From a checkpoint of a small multi-label image tagger.
Model: 8.36M parameters, 48-pixel images, arch vit, norm layernorm, activation gelu, moe top_k, patch size [8, 8], layers 12.
Training: soap at rate 0.0025, batches of 512.
Data: trained on made-up waving flags, 21.3 epochs.
Rows from block 9 of a small multi-label image tagger, named by matrix and row number. Rows with one number within an expert belong to one neuron, the router's apart. Each number is 500 + 40 x the weight over its row's rms, rounded and kept within 0 to 999. All counts start at 0. Numbers have three digits each.
Before each expert's rows are labels from the 100 images, of 14848, where the router gives the expert most weight on average: "peak on" is the class under the peak. Only what is clearly more common there than usual is listed. The data: made-up waving flags. In brackets: how many of the 100.
# router: router (model.blocks.9.mlp.router.weight, 8x256, trained with AdamW), inputs 0-31
# up: expert up (model.blocks.9.mlp.up, 8x128x256), inputs 0-31
# down: expert down (model.blocks.9.mlp.down, 8x256x128, transposed), outputs 0-31

# expert 3
peak on: flag (91)
router.3:562524445460555495529435497421473479461467539534472521472451463559507494528544546585448548485503
up.0:501495484508468546550486510513492485495498497489565501511536382449523502516498479475468459499471
down.0:501498528483502528471498493516501483534499499516451503556497452536406499634466543500501471500505
up.1:496479510499473527485499494482372403366509463532514473500493441539495501498497488381517459519516
down.1:512501419497498472534376488524517499576497508500494522466498531498492436524495500649472487529497
up.2:485516479498535504502529516524462509508545539473522505501508353646585500499463500494511557500499
down.2:494501499518453435495466502492549489506500514570502526499500501469443461485499498518499499482504
up.3:503461503551416515480500501504498500487498496504502499430505263549437503537412502581473494455495
down.3:527505493495578488482498475500480543500500498490602499520506671549499557500506493510526491583707
up.4:500480500503499508453494500497434513509539533471500441511490498557499497513519499509499467495503
down.4:556526499491533495503500481494527502516490499462504501414492497503504528499529562498501495511498
up.5:512514436474546482500510504440488482491495524514461513551522504486513461483501523493486500495468
down.5:487502512522440565462476511500494500510506463495498490497541523521502532567530395501451389519503
up.6:492491543520444500488480421498520517472457501526484500500559495468500489500364537494499501577497
down.6:499507500538478471503484510487503464497501423501462494521458497523502583485528505478506483505498
up.7:529485481521531496499445456505512420506516502509499459502531508496503480473506563585503511508498
down.7:488509506497449519544533495500584499504478469511500517477505496492562541501606464497500547499570
up.8:512497553500586501518461500502500461423475501503527501504508464478513489527416500486498496473501
down.8:505487462517501491494499530555528510577507487487507502504531504496459498295497499481519507515500
up.9:494583478473473512509471492469518487499628490502597518367576485496493500489494514489548493500590
down.9:493352516443565477503504613490524487499492506497462479500497501483499499507543505579434501491495
up.10:457500499481517500486497501438506484444499552505536601473505479495501501434497486549573495504528
down.10:502512521457459554474508500501453506516482498516597493468503502483500473498500502508502508456501
up.11:501492467504528460498496500409495504490551437490615526493479503496522522500488438499534441400541
down.11:475498493502526538412481513484535459514499460470369445511446496505538497487601500567499511498487
up.12:501463500528527512502500431505532485503500557515510500507534500500604499525579485505499519505497
down.12:501587501453501545519527506493504499496589501502496499511470496460525491470446489502443490500518
up.13:496427435461521496512508485560429484492546518501589489505428504536492550499394493496500485504498
down.13:500503499504500489516510496499497500505497495499513505492482501500555523496633481540506512499469
up.14:501487503501467559492412529464502400500492500507440414531478512489507469530453508239487509531505
down.14:500390478505516477499548498497528496502507501533496487521503210503480462514506535614499500465500
up.15:512484487443522508499452497461500511558467495504510510518514413502501419500508492494489500608447
down.15:500503499499506496479492499490492480434504516500519462510501515507488438472500473500487508389565
up.16:506363500506445512486492519471525512499428470499469503565495476486502618500471500491501500463509
down.16:520567503469500508496548499496500563461501503501463532500508500550497382510507482496499498383585
up.17:479504478497510500500501496501681498506534500522461499515499195490500497497506365522503500499501
down.17:498500500500491530500533533477454492498475504501500499480516590503500508464533514551465414506501
up.18:503502495533489507414377508505492467487504513499526434501537509531513497508500450420515503527502
down.18:506489534498506479510536515412522530553511499500503521512500563489500486500498501550496500502499
up.19:566506509463501500587457499433503503492511502425546488500498501498476483501542537537502396527488
down.19:503492494504500483460569441544488501477479496506490520524509534506549499516523484509552499492513
up.20:503464600480501556517524511501436502458508513499500491500479514510422499489633484557498507500512
down.20:500509366501552333501440500500584597496497500514513524493502465474525620505431502498500505511502
up.21:498501500508532490501489486520466500505506500501501501499533500502506495496323516500475498537495
down.21:557505502500499539505500502493497508495502497526507522526500509422524489499646505504511501499481
up.22:496506470500505515509528501532508494504496501454319465459513500469474507497489492500466496503476
down.22:521499498462499497500489500531511503566508498500499414465502470492499538500500489509498469535550
up.23:484479501504386499501565523500480503412488484485614471507485505465483511500504529514500501501460
down.23:521477499499545279500536499559505573562500494519432526493489502510500579500479433488499423448502
up.24:497500503469496482431503430492477570547499500498562496390472317538365519501535555509501501498504
down.24:472486471487500503530494526528486476504497504526486551573502499463534500500498395446497556496498
up.25:508497509521500476502569461488497561494496501502500494443507483501477513511515497502426501532494
down.25:480489500501500523491487558499441505525523503483503489503500477523534462495499501521536502470471
up.26:412512526470492514462419497574505505498533615436554501458538500500500501512406516506523501494460
down.26:531498500506502515510581504498500534539501499501395510476482486507494494395584494500502485477520
up.27:544499498488524498465495490498573499500504546561489500517502527391502505561269563501713455484454
down.27:504499499460499533499509507500498498505520505501567457413503500562611519464630473539280482527496
up.28:500501529540500502495458500597486532538488527453486457500529452516631501500443391533452502370510
down.28:535505433501517488497485540428518502430503498458477585483526500451318422478497539480498530495546
up.29:574458438510515572502498527505444428461478514485466500502504488504499514497461495483495516512556
down.29:487499496441483411501506501509536501475498499550503522555468481498514456484500535518499572455496
up.30:511502509520508494500500528496515508516503504501486506499498486510492490524404498282501510524500
down.30:500495500500492500510491494530501500500414504505485499504501513502505510500456491501503503453533
up.31:518512570484533499488491518550500512509500504492489500480592523500502512479476498448598580517495
down.31:530509496503500500497500500500512474518500584517640490465501527500578508408503424516414491499494
up.32:465468532497533537502489483498428516506561499499499564537494478504609491471503455459500500503503
down.32:502502475498488512500488499517566500500495502502428787496502604500480503509487515515499498512501
up.33:505576515507557455501525513520505481498635493446498449512497499484496504496500498533480586500400
down.33:472500500494548497503505537500511479533483503500501434441499500500497481488508491509506512516500
up.34:510565514493515496459497510403512499494514503534541507494503453482462553495409495515495499499505
down.34:502504499520489388496509501589500472505502501506559424521500472599515500499648500509505506499504
up.35:506515423523556500502383451533500457630511500499506490524500522469504519499503499456495500498499
down.35:486498503488482500476499498500506535408502511431543506497495504498514500503490507522501570500517
up.36:533481416451499509503509501509501495494502542450479501502523512506527491600499496526460501497543
down.36:523478499503468506496492501500516499522464499429451563470502499482503505497501459506498504514499
up.37:500499490516485470481441611502467488512498552477499525324490499500526501501505495519506503517548
down.37:488587500505501531473500588499479481474490415481501501625494499507504508477457499500499413359491
up.38:421473500497596496472500498484507501518475487500501492502506510501496512483465501467440498501458
down.38:496501500523523405387490504464523400522492592361524577562501497572508461500555459514565509501502
up.39:498446436500487465506507504506499356471499495502590562524469552500389479473506523486500497499493
down.39:499501494496514501501475499489457562507498505522449511501499500510580499498521491500559509544493
up.40:505491493515499503500500499488491500489501452565504503537473136451508496499476540501499493462516
down.40:500504465601489500495500460537583501621526535452505501484513712502484494437491481504503522612543

# expert 5
peak on: flag (92)
router.5:513479514566476517561528521483476536504489482496462494526542524484430469485514541481486503461500
up.0:500500493495515496504513492488488499479520499504500449501488501500489501416591500560501507505516
down.0:496602525523474474518451489500407427487484503508502499514521499522469470541500507502516443504501
up.1:474455400522482497495489515466650518500501539509435499485486494491529475503488507512504500505655
down.1:490533544485518475504461460501500482477508501504499482511498578496501493494647504465513493498414
up.2:500503493511499477456499500503462506498465383477473503509500502508492473492501509562502500440499
down.2:505555500463495499574487564522471492499512578500543506476503500499476543507508477484575498545500
up.3:495377440474496538500502511541502498476510490479476497499502498504500514517484496515473506522510
down.3:499501501550445514496509526498522510502509515494549496498497500452500477515513474487608528500502
up.4:509476494489497500486462501613429503501467453510504489455508487497482503514560478450501494504504
down.4:497558509506395509498552374489579499553430500517507522519499507493495506505514498506490507544479
up.5:521519500556547410524463411521500489519508492497502478504500503491505497500513501500501499502500
down.5:447501513551511509502485514505484506468502497476502498508550407504473540499546570501496508501524
up.6:486501503506500479503529531526503497463520611511500417492500526507505514502516495557506645501442
down.6:502503497500497507542470482508365504514489528499519496448502498498511480454435478507396464483501
up.7:503472506500511498498552521504501504526499498503500514508498509484498474460507410500501498649502
down.7:493504383555564503541404470502521499504502504505496505487507493500504491500479625498526485442501
up.8:501503493500494501469495503483432501502508500479500460506528512503494500483494486517506500507505
down.8:502501498498501511509524439480489431499538501499504494506462499507504575506508535518500498465474
up.9:498423508496499500515501498498499499516489508492497503496501474500402500505500498502522508523592
down.9:501493507500505472462492489498512500517488426506550507763474504501421498545520502487488500480463
up.10:509514503495542491497494500500493520635500503495521492494504502552517500487500509500496494502519
down.10:512494452499499494482570507415498359506496501525497501463494536514511534492518533501503500520475
up.11:508442489514514424483499494494539501507519501499535501529500392507530501494502570541460528509461
down.11:513499482544518519491499504473520502502500476487486437485500511460429475512504505502499499479523
up.12:501504501508534502496499498497596506491500502481501482513502494500520510490506518595507476496547
down.12:501446487503417497414499506501498494500510496500445493496531500504496507457544491502497566476584
up.13:501487498499500500555484494496493503536501509497502510502488489653497524490439510496500507499505
down.13:504501495544405497469448491502524515575483495535479500498483518419507450541501445613501502520570
up.14:516532499484498538588494503496499401505499524570521497489501488544505506573500503424502537483500
down.14:512464500500478508487506507501498546540579508473502499524492530509502572500531515484455502495498
up.15:512490496516471615455351509501502502502505509509500498503503506500440452506486500503466534591515
down.15:465512551507506530468473603503565485525495484562480494525513522499541470480516503485509576486499
up.16:438507472431465500497496505498502484508499487503499496502485524486516401503435506506498499520523
down.16:527501501497527475502503551510525492500491615408454492496517498511508502508505498516449497507501
up.17:564535498531500463501425499507519496440537482498500518499499497511499516504493501501394502503499
down.17:495544491487523493498503500506497501501521500593500489491396519504496589493496495503741426503448
up.18:519523486432501500482479500506500456502468499499513500504500426539547501510504519490499518442506
down.18:500498496521500500523501494500486486489495462541539509571497499503503550449513442499452505591428
up.19:467499463500496521499450522409497500485510506492481486505501454498505514500498501498453505468500
down.19:494536518501501514467520628565510474604490479482546495466507675520492565491487500479502506481471
up.20:499487500500457559507462497522492496490502483423538506510500583500499484501497509505518575507497
down.20:501435502497487423460422478498501510500534546496500505482580498515450500490498503498339478462480
up.21:554487499509500521478433499488500495513496498566500513501456500515506500491459492492493499565516
down.21:517505496498499502476507496499507333513495494503517498532490606504500528500500501501515497501505
up.22:501551470451424496504501489463498496450472494501500470531511415500500492523499555535544494497497
down.22:531499475504501497501517501486501541501500499507500510501502553498503506513513499498495500535535
up.23:500523504499477475492500459495499466499506500499512498509500452501499499465495506493502580464495
down.23:495491499514503509489458508500530511499501490487562466455515489401490469591521518449502500499497
up.24:501543500502558467488462502500478503508482479490555505543517500503496499500547485505499493522500
down.24:508501489457500529500698499499350504540501530490530500391494500498502440501492499501519499457499
up.25:501500500506586497499384484557496463497514501438492507537438498509465556632544462500500614503508
down.25:498545500494435499484495503453497491498552502498547489484490519497500495499483500509510565499494
up.26:515495498494497569472496548491492557509498500525501499504500467501554501499478499480500499448511
down.26:484497504498500501507500500499489499501498486502493529479496467509498639537509468454499524521453
up.27:499492500500503505494558500428533613490490512501500550499500548501354494503500486504507500509499
down.27:484514498464488427515472468501503482579497504491614501502546440519548503449558456576503499522373
up.28:494503517500519500568502519495493482532487500532604505520499493499501570501506661388500487532536
down.28:500461504496444479467498535520440478506502442500497501463501590480494304499495496655499530464489
up.29:533545540524504435504518522453506432394503510572522495557531498551577490500539499537503499504640
down.29:526540478399467500515511519499498497502500536609525489493495493498530533500505488466500490499497
up.30:495444484463500501491460505499500568447500494519525489527479505486483527468459519475531508481498
down.30:485492493501498513508507509500571542543498464514364418494417369481505500492389361510455487580486
up.31:501499486504513507515574479527498498478496509500500502502483516502503497491513500505500501612500
down.31:500507500586507500500501500517499500465490496501491500504504437500518506556469448352553500483466
up.32:500498501496500496495506541502502477496495506482501500498495498501503504512494479377494500457501
down.32:499513506509472520502503502493497545513557499504498502502498463500500498462481504501504469551574
up.33:506551503500496533484497499495490362489500495546502502490507498497473472493500497565484508541409
down.33:499498496499534500501502476498484469645509488498504531508513493480539502500499499457498502440542
up.34:508422504491553505462501516466496448487495499472504505529500542506588498505501508389499500495490
down.34:502519478487494504499511502511503484503499499500430519500501473497432501495574500519559554487452
up.35:505503499400497463500536499503489499474437501496559512467494440475536514508498500517511498509478
down.35:500487498508503519571326473489476500470430494589488408601497617576489471460492509498506500504589
up.36:564500551532502527476337501499500498470504467495513505444539520486483525454494502498516499495329
down.36:475503506504533503509583501453496493501480501439507497499494479531503506517458506511503504497573
up.37:496489644504500547522501492486499496486609543520546470473515510504486509501500503532499500488519
down.37:526499455486701501503501457511503500500496503501501491492482472512508450488498497498532473510501
up.38:499530499500500480500666469500500498499501502496500505453500398501499481510506499490447507535478
down.38:531500445443520503474573501491481496499504501490504494395470519502491500481423529520604503514494
up.39:515518511392510503500325385526475442502500485483502503498475388498577543498494522491486502480480
down.39:501530504498494500479512509517557516521503484500574497482500492393478500504413335454504499405494
up.40:453505360506498500498499499496499487497469542445499500415514499500452503474517498488459501501459
down.40:500499500475481582548517483518500529479533497493502503504505532490507482499458522502612500497489

# expert 6
peak on: flag (83)
router.6:527533544406444585440363537487517471469537519489529488555459478488540467503501480508508443522478
up.0:489500489507449494502497492497534502471461502499500492516487502499466494499500447489497519422559
down.0:500503501502483505492437498500491493500511499446562500523519616497504434498498500515452544448498
up.1:493496495484240493513500487502521439483473487497499502482495500472503384508481477500463679531489
down.1:531469496505511635409484501486467524531506499507489504507483487503479503467500502505502497506532
up.2:488498500441495500475500604499498500508488501499504493543500497498532501477519498595500478513446
down.2:508457500505491512492504504502455458454500493500507491503504519508463491498483528497593527502586
up.3:475441506493493487486489492501500464497501517497509552485506468501454501505545503493505518538468
down.3:525500502591499529499491501500551501551502496497501500528550500493507499516502568543492543508499
up.4:500461534499507505472418507495449550487418482487458553500535511503508502543511496511497494506475
down.4:517488449498518503449600500585500465595527514548507486519497502482498479500614547503505471499496
up.5:516484500457501507498490501495508372500519499584499493500497446595487494485505463522465506483494
down.5:510505500499501502501507542544487493446459496577489499503550573437362499485517508473483551513616
up.6:504496501501502496512428500491507503499489503494501500499497496500490506502511494504500509508500
down.6:493457510505553486491459499544498287502496466500529495509500514499427316492499512501517527499484
up.7:488497499504500503508497505500499484500499470503623450503497490499495376529513488488538492499500
down.7:504501480604514487450500469514499494502488501485504541474492510480584516558500534558500508485512
up.8:499500499531494558513297500500500483538500492515538500486421496505476500504511500522499507496503
down.8:509507385497504496488622501477501499501524521500504517446495470500629501542513516500617485503496
up.9:493484500492272524496550486500466513503482492501492551501500501514500501508516470471495472514480
down.9:501539488512498580444513524463560462522539500498493503494503486492500502516458578499500507487498
up.10:518485502542501518548530496533504345511495482568478498474549503480448456487488501499496475316500
down.10:496443455489499515526480499502493509497493507498509483500502477595554535406491505489448499501472
up.11:499499501434496472514501497500460497502494506503502496496449588556500499444476498500501507499547
down.11:445516499517530501453536470431471499526506506498499515487500500499500348488536472496499515489545
up.12:493460494500511496498533401497501463464498501500503519510503501497500440538439495501473505446433
down.12:475486496500500499503493506467491496596422505491476502497461545533535499470499601508413492636518
up.13:501542538500620523496463501506496462517496498497505498386506426504474505593498483503496509495543
down.13:502540542499377489526545490502506563499535465488542518504499450543489431498419577504491501497419
up.14:500532471452515515588501478505399475500471501501500424499498506500464600499477513450501506422446
down.14:496516543498497502472464475436501501510501501500522519482500585527489501500472411543498499505657
up.15:514509498532507478528508508500496461501498499452513463501502503497592504519546499500500496471525
down.15:514480525532510542555502496500498490536500500500381500496498497511499520498488513501478499523473
up.16:499435499496502500500622471546507499493481505511515489500449467499506561499580511507527487500501
down.16:486502500614494500486502501500502488484544498499532490500594509427503497511488503474479495499520
up.17:502503509456464498482542598605499501479484459538499499571387511642500514489524500500490485503498
down.17:508428463485507500504416393493498489514501494507431320498500496500500502531512500498497515520505
up.18:537501498505498508420512501484503500508500493484503510417509364501490401396754500548502500498506
down.18:447508496503458480549501501492496514497508499509515474499671501480413493592414492508500500459402
up.19:494525499499507496502500484458512461493530536500506441503471544517478509425480494550500502498498
down.19:511508450501499502572443539551501448476515530523495506568501498519580490491499481361561501513525
up.20:504453511501485516502502281497500501540474494499536493484499451533523437544503498500520505488500
down.20:487500499500521516493500471484501518499501500493500525413507488494535539450460506497493507489500
up.21:528500492450459505504497484504521501500500499578516500475497462500498499507549610496490526422489
down.21:521493500504501479497493546492483513456485505468500501332488529516523530496521500383500541565477
up.22:496516545504285403475502536492492502494499475626507657455500478515508495467490519499499457488480
down.22:467402479497694405484498494500499417459519512500469467500522509495342488497468493520497501500483
up.23:518401496491516494497494500497495491498500656499500497512483502500495496500464492584509500458434
down.23:559456486568550564521473503515498507485506505519495512500496535500471534489506502528470509524501
up.24:498505505499497423477542483574501500506488533501489500497471505599494571491574533515425500486459
down.24:629540500494492501496514501559530500474485504533506511511493459508530500499427502493560527517499
up.25:505501510508502498487498433509598497505491502494510488493501351495463418488475498502501470498501
down.25:491517500482663503503497643460504489498494506495575482504510611492749490528459499504567515498508
up.26:492509436482494527491508498471513530472500500503502542475485523499530517500423520473512548498520
down.26:503501487532488535502448500505497510497486497493509497497502514490501491496506501430273488485499
up.27:531535502467500484449459498533500500540502500500502481485490504505502504479498499502487496509501
down.27:455508506544488507504492491514508391504555499501516460500592550413505495500526485468503502462482
up.28:490501366653499500457439495485498501498385500477499503470473504499510475516490470563498515425505
down.28:493535491457501508495563416502499505505496502470498498551462497503486499495491505486550498532481
up.29:505533500500500504500502501501507510487514500378539491479503497501486503501498461521586499506492
down.29:495499477463501525500442519500496504496507476502419496500502504412491486481560529508434493500487
up.30:512495500499519500480535505508406527520496448497506494491523505491512617426504501500498501478515
down.30:500530469494500470526480539508501506491501501501513470501502507450587384502493500508511495498504
up.31:463503482502504513499510492502500493558500495514500553504517497502526497481504504496501527500384
down.31:607553500432523368497505527506515509495502507504515509478509508599474495493486434503497454576522
up.32:498476505501498461501501532496510494495512516542526565445500480511223490499393632614499502500502
down.32:532500521530500502539440633467542489516493500494497524503500484501467524500504517508532498416507
up.33:498377493514405504498524497418495498498500500516484506465521483488496494506501425500523494482497
down.33:499558516499500426499499510502500482517500494499504503511510500501510507509499484497498552500533
up.34:526505520495501500498514497501452568526479501513467501498502521502464483504501490500511428495516
down.34:502507501498485499499492495493500341439490533496540473539557562561516512500473501523501464499499
up.35:541504497500497500501486504498564501462494521500503498462565498503496437505285508475500504501460
down.35:507475502534507500490492502500444500501484517512452708503501500499429524502486499539502482507543
up.36:502503500426503502500612497477512495496495500495500497508500503497481506445509509497505505478490
down.36:494516498500536465500611514489490501501496612488525482509500500501473510498500492440518517500470
up.37:499506501502528515496401498503527537521447477519498514500501638486500595484499494500509494508496
down.37:504570483499500437434610498539493531502512478508563510498499448501570502501510545489553492514514
up.38:500279500500436502497550541502506451565545502502468499487503497392500492505515494505507497618499
down.38:505505503502535541508338483501499497518494365499565500531505504502510483515415504506435443405518
up.39:500508433502508461520433612533488506514490482509512567500517497495514510497499501499489535551479
down.39:511518495499515497431564521500500291504523499512516479476463500494470496510507500476605468498488
up.40:513497489501537430425507531499502485497520493578510499506496437496497463502499482501500656499499
down.40:500498498513525535509422516434502428500502506508489490479463508504500500513502419503471500486499

# expert 0
peak on: backdrop (100)
router.0:508472527520493575488464477513495426536568506533513502514496498516499575535434481554494449462425
up.0:500486533498500500494488500429501505542504499519507489599504482556494499532501495591497515504505
down.0:500533513501471500506507500523536542494500499507479547497500498466475506495502498499501465596500
up.1:479500496501436498468497500505499502497524501499647499515510508500500500493382517500530525507460
down.1:442447501573443499472481583450531506496501472501505499500499515442499482555500517513492503489476
up.2:540555611489466429511467499590452499466494479531468500501510598500500501536496457498505497502505
down.2:497494505509504526500504499489507441509498504467606495449498496486497500500443517497494501361499
up.3:500500465503500500501461500512501503482502501533462500515501517490528500487483480507501547500491
down.3:514500495592490512473492502512606370507497498489499509567517507462500504498504596551501496473424
up.4:520499473557502477594513499497503495494490486499518500499500500455507502495525510500503499520500
down.4:504488508330499501480513516494494500516586504483511510500501486514519504537431496501495498496495
up.5:559499497513503499496566463502491500510502457480495502500500473497476504534479482473504427487565
down.5:502553507499495523535597498627501465502501519527566601500499477523468476490473522503504507516498
up.6:495501570486499500491483499567501604500485500546523466444523568483506509526525443488495520492499
down.6:597501510502515500509479474462498443516504519498497510501501474427500445477511493511497501491498
up.7:495500506500555543503506500502383501507520493516496546572506589531542518512501456573510484534561
down.7:502499533499511489574501496434473586567502499519519497505511407502487506493531508491500483501501
up.8:521492486476547508401474510489553515532495569554508503497539482489493506478455491500499497495499
down.8:490509511504497486502506432500499509500506500496486578475489502496499531502514525526612660523501
up.9:501503504513493426499490505491500503500501505503499500484437496488396655501497449561434498520483
down.9:543497490483494461439606488357501539456499485489501505478500496484507480512507465508499513548463
up.10:504492501427472503391418509499537493502615504481500501521512499367491545497516504505490501465480
down.10:459510506498501454500447566484488465511498493495547655502502495646500503495457500498406499577501
up.11:499521506502497534498431460479500500380503497500500511495491515493517499500530500500490496496498
down.11:517507542509500469500522495489593503502590490492503495508500500498485466453426500526500534500518
up.12:553519542561504485511496519524483508502498507478513502513594498509498503500499495514480492398508
down.12:495499504499526451505501472501556498508499460394555604437497508496501503542603500499508618501500
up.13:494494459500503520530462500503448537502476508499486506539504496471539458509500500476488497514502
down.13:500503502504420419539513516509501497500501525476509502497503500601499491501494494499479498500504
up.14:500466534480496489492498514491513568505475508480439502517499430498495464639470538456475502487510
down.14:468615562496497505495501516503516417506514510540601449436493501487514510477500508535496500449471
up.15:488467533493505501475515502496500493500460512517539455511502486495510498432400475508484506493468
down.15:496522538532501513527409496497516485514502500502471418475468495506505517521476527496455503503492
up.16:514513499487502484494499542542547506500462512481446494479498494570480486549582482456495499493498
down.16:501501415505500484508498481486510491519449450502481657472504494476438510458502496494504505499524
up.17:422504478498499459499530513496502499420531480497503505484508502498508473518532561524526492486498
down.17:498493507478473468500571500478502498501471492502496505462501500502453406500485461485461480520503
up.18:500453470559500511500551476492500387357501501499500499543500449502499497485468436472458503498439
down.18:387510599510501558504480502512500500500501507493507495587542474350505495595499501552589505491496
up.19:533501512497494500501500507500502505478498460491500485500474503485491510497473364493483480502491
down.19:528509465491483571500485525475508490501504515506542402528521501498497473490510413501490484499500
up.20:520438464500502501493451514536501502394537461499559460499500473498441494461536499486571470501514
down.20:446492501460469497470538497589455454500506495515511505486504545501483500524500551501538500498504
up.21:516513510553499500499519509485495528517451458520502509487473501508497486492503496499501514499480
down.21:511462452510500500547512376495471505443506512462415534434500506498489498502501506506497500501616
up.22:496492473497493500387501487488478502497501509497510491501499500538546510502500571470502502509499
down.22:480504502488500459492626522500497484487529538498508528505500401492418497516500497522507504459500
up.23:498501378501468511462510512497449501503603493506288525598520551523505383507571562469501497456550
down.23:490492503489502497621492486484640510519498529500542601443500456495492542488477502446486491498500
up.24:509499500576496479422517498515482469470458501494500500484542617500508488495512503430493497511529
down.24:500527503494501489450507493499524457463500461480619482614490509501501488501487500507533521502509
up.25:504527505512488466496498499505497501441498498471550500454504468529501504496458494484477721497500
down.25:502500500500519567509491481536482466648517498479442506502544503485506478494500494519487422493499
up.26:498473598419489496500493477505501510500494500494512502498518417450502509496505536500502495492504
down.26:499502498391485502589551497502533495500499502496499513501503562433493517499469489519560493500499
up.27:515440516506513503517504535478479515591480495497495512415500487497499510496450461529500428449474
down.27:508521500501472491554388500493497503486408503503500503503501496502487500481555486465497609560540
up.28:494493506491501503479542495501501451492501499481499510500495490488487524504505460474389529511471
down.28:529558499499489512480431414477479498520493500507504413520508510500615502591475505506565425506588
up.29:498501509496423504591573462432476445564503588497546499496484515471481498550485465502480499464409
down.29:621500500514516508500579594531513510496477508502498500586497503519502513472528501471529505499576
up.30:445438501581444498473479510496555496521499511504498499505509505493493500486442508435487474498508
down.30:497487500509551519508490512496506550505477502494455504401453497528504500483500500494487508493530
up.31:500489498511501503504481517488469499499492506520501500525451513518495515510500494498506540467494
down.31:483528541518623521500538479513483495505506497541499491500486470504511506481514473499482537639476
up.32:501503509435477397483508500567501513513508498478501356490499494491497479501577521494499498510490
down.32:486499503503501497524497466530500468498425456503501665502500495503504516472437514499536502420533
up.33:512540500500497497523703426508420498505493492516512579486540502540485483478479562495497502504532
down.33:504555497509498523502505564495713515501532501473480488529500467487483498500505496431475475506506
up.34:499501489511501474608555496488474502505505474467502492538541494500544516378502501491496519490617
down.34:499498499467444491489498380509501491535500515500488483477501578498501499523517509498485490528542
up.35:495501499507501485548491500505447488513501514501502480496500487499492468503498542502443642527508
down.35:501516591478492500503503492500505501501512516498500499511459488500497510499468496497503518499499
up.36:506520500596491510492457494491501384498500501485500506548527482508500464472498511484498488499496
down.36:500500486501500499461636438500496494482510498499540517478519508519471548531503575500503496515561
up.37:495448545548533474426332575481492505503496484509501507520490502498498470533516505537504500415494
down.37:500535421497586481500514384487519379500503495503552496482497490488409495505511507487500497491489
up.38:501518536500500500525573520498510498515504541532520476451491485490539538489507539452530508504430
down.38:502492471502468568538495510501501502468496512475499472493528502502467492473494508492508501468584
up.39:515513558509514500504495500511536500500498501500484396433499509484505292532500489500498641545468
down.39:532499498501504517502418491493493546497515500504499497520503466501499578474587625499437513464602
up.40:483494482507500478490504497498500497520497514481501449498486516512509458500568487501473501485505
down.40:508499439473485504507502511448494465464556500500533510490501504424500488507559548477512479511501